A small image denoising model, trained from scratch: 12.3 epochs.
Rows from block 12, named by matrix and row number. Rows with one number belong to one channel. Each number is 500 + 50 x the weight over its row's rms, rounded and kept within 0 to 999. All counts start at 0. Numbers have three digits each. After the name is the row's rms in percent of the matrix's.
# convs0: first 3x3 conv (model.blocks.12.convs.0.weight, 48x48x3x3), inputs 24-31, a 3x3 kernel for each
# convs1: second 3x3 conv (model.blocks.12.convs.1.weight, 48x48x3x3, transposed), outputs 24-31, a 3x3 kernel for each
convs0.25 098:467530460507537458507448383508469477476371469445451480530573536578414458546518510529505491545479525533492491474456500586499476523492479417569526527621487465420421500410407559515519527504518495494589503445427463514514
convs1.25 083:511550425507486581443462502544536541486543521544535546496436509544514467586402513528508516519527451576498487514495503422452482473508550517558568650514478490509566463508410435549498474538460497466458521528510399541487
convs0.26 113:533541422458552497550528548526549425529564476474511555524512493495480547445476518497477398528484474522471512485426459410425497559534495522430451511542491431468504488444498624500419447481542533516499556567509557459504
convs1.26 097:534510647498527487443526568504500540506473524507621428514479539484468509513413481523480514464478471510473494538510448534508514527594498560471431511438480524443429523512476511501470562476499516548404507515463481469565
convs0.27 123:421460413512530491569506513491416519579476470573552499535471549528470536488490487507449463482452450542536517512519464467449517504475563569515447504549451547505513568523550498541567500532464616510414430530487603485523
convs1.27 101:476479594543710617309485463527493479512452472496561444535518548499473476532445444478527472498479502524555520559544504514469506562520485485422500500502542556498464548495474503467467572480440499554446489499564494452437
convs0.28 085:454495451584423507531510486407542393451504513575534434506501484503470428521444559512454466541501546523540441470444564532497381435562499539538564493476523492442501430475534407449426534617568512584507529475419598462543
convs1.28 094:451586559441659390526489562511462470521479558572508557408551502497583477552431590521521522449502492527536496498422468559475589462559480449501476502522497477449463466510525537535557468509595541519450534434513563453468
convs0.29 091:523483424498411528486493427595469482429476462490549474525455471475588497502465476469511496483497475508538518480481417515487495490553418465476536490424440533420490632589275489499406567466376592505446613518439586564479
convs1.29 085:559498460435519494492520451474509460534493572494532476506573564489459529550562448494483511492483454475486472523433476547485502516489562591508440547572514475504571473503388513525492573495369524389351541483371565463438
convs0.30 093:545544484538484431463457393575495498470444485431473499430479411542601509534557487491545479493487481563408517547462477503554493470493390411493495535539438543526520599557538450491499538519451562477528487456511448453423
convs1.30 091:569489515556644370444396490470484557523479486471495430502436464492396487574454547480648447558455510595413561570468474527447494522596477468487525577467482523489566498543476523475511547474474583549565498552562491559418
convs0.31 098:424456539471475319456527422472431526521467513526604501554442461545424453509449426439486467441471438454469538503504506477653469518604496467493548504417482520467461471478550438555561496509490497500482505476484499508526
convs1.31 107:593309503816515417477508530513505490462516447507437542494527463535606523465508519450501504392518513481493482459428532467473524446445489483545461514497530521499538468550508470544525484510527483500501550513495462525537
convs0.32 096:464444474417589529470300540377438546469409444513505453558501501641495614503520499559491524451530496447405504531403523418522500479448477510538493407463511413556495526384483453534549457512422486535518442480440473513499
convs1.32 100:475633619465262592525471644518567522528559570493458475544493491478509420602455441510530571480504518435497402525451471521557490517536442504375450563522627542501540548458479483547439509521461526493502481571518488463584
convs0.33 106:453508543454489492490495411445377442434321578423541533499545471511494511497488492471492482518503538465503532489509508520476484531488433461506492524449529500435503511485557458561509458501533550518532501547586472551494
convs1.33 113:478585388443481535478541529481486493477621471533575574472539516501484506471541523421439517454456511546539504551525526508485529457538508479479479461531483507484451431490514512503546492561510482521512542516531515549470
convs0.34 100:605501527506374479511497443489484518498474473535584496515507436484575500432474480544446560499490498446493440535454526450433460583463500487511526551497526560444487530498551560531473523605584514460498414486642641485524
convs1.34 085:635495611422343483510491397524482472578531527452518496522549524510395428563551538617506571451520510528537495455504394580629586438436529519523438531508493421483482483519470488511425504507524502581408392461589579551434
convs0.35 092:444408516502574563459456538537447509516476468551488561611562529453527510487470479374424556437519623469567646498465525448525523452526521431531492495508557513487450456449584418459522443497564504421546536529541469486464
convs1.35 086:457532580448397480455533575466446436460449489515572584553503447485542502474462409338467496396521592483522647500469475485502523505516509448533509513455535526518490511484532484477619459538564507497559545531490436573458
convs0.36 101:556552492442475506501425549452465548425490492492550508412380548534334478459518481509544443502437458454539461507579465512401519594556534467618438538495509525527490542548554445567510495614465462478506510479529466534485
convs1.36 117:583487509535428356527703592512502519516529546481570558480499451462582536490574481495443462499497517454451458529444498541469475482451541559583442418455494519447522539476484497502504441522528425537582563526537517563573
convs0.37 093:474471493512518366549531540583518525532587465561501436582419483464494442527535395523478460468475511516456496475434545448556435510534505541379460466444537530586664611485511483428452436530403400588472468503487478494517
convs1.37 086:564500422669459509505526377513453503512510436514495530538535476542468536472589487434539563470463567489579522460476485474463542534510506373415455487584474480586503505449536541509477431523404435504544511507580482436550
convs0.38 090:456416434465620370470388463580479471341558485541470479523553473435459520505506505497468390494548423528500448464475432574508515459496443500365490563528467507558512528452501583488537590535466509442511594574414516487533
convs1.38 088:371613346613522590545408424495547499502535572499478638507507491480562579554433466489539475456471428606551525558457551495479455498531566400507489429463453462567517492536501525495460437514452460460580533458456500439446
convs0.39 090:465495422474510560544451561496463494503487496455517456506568528502513465503492433447493392457477524559467476473509454540581506545470514501452436458530519533487430530450447483508540483476473389447503433335380507537407
convs1.39 092:418552492412559567515454528504503522505457510499586541494505503532507506475457493463508408506504493530521565534572468520427426495554519530504533414420495514543496516553507485492485566504476562478450451566449467499459
convs0.40 096:577471472506464510701486512561551504458514522520546454444485464457504444403453493567487512529458444612542494489381540537481434541449530407482464460459515488499527709408499597524512541624376568480464446526566550486500
convs1.40 081:481439430554467494527437533544506442479475521502438505489513515501497466513544499494430440552536520488494470502530502496485443473588480495530535468510520537504514583401479478482430479575394549513441397486547523525456
convs0.41 098:446497429472547479491442510519450497530521502554486607498507587486500470485528474553431534561472475488516471437647524465451561447457488528585534437601439475565395577498568518553464495470455532544462506436448527554507
convs1.41 092:601395458655572478474542344468509449448519417493402488518480504496534528427498537501479453471537437486450500437531531409582564580471590495467539394408530465265470415489538536513490491473497459438502555547506558549458
convs0.42 076:451484460574587498474537443553482505500532521470511524580534565570478459584488507467511428468569511492497491505458419599489491451541484475488522559564562523540509466568443593558454568517422530523587567479498457466474
convs1.42 091:514425380537499529380527463485535509495485477491522449523503498523505444481487514529542527538492479568539495493498522528426409563523511523421468446450578534510574501449375522434376599472529516538537522522511408478505
convs0.43 091:576562552627471569510476489536583450426526516476462463438504407470446470471504466517576517537443515481499464520489528505622483511408356484476521522405561524571520487534562463405439482547512542551542548533547558444474
convs1.43 089:551572506465445463491419500538482525517372556609427623522471474531529483536458470463514505516557485531513453623525452568443418469474443475494539556527459510536559475477548502544556455432505622514481554426446446523460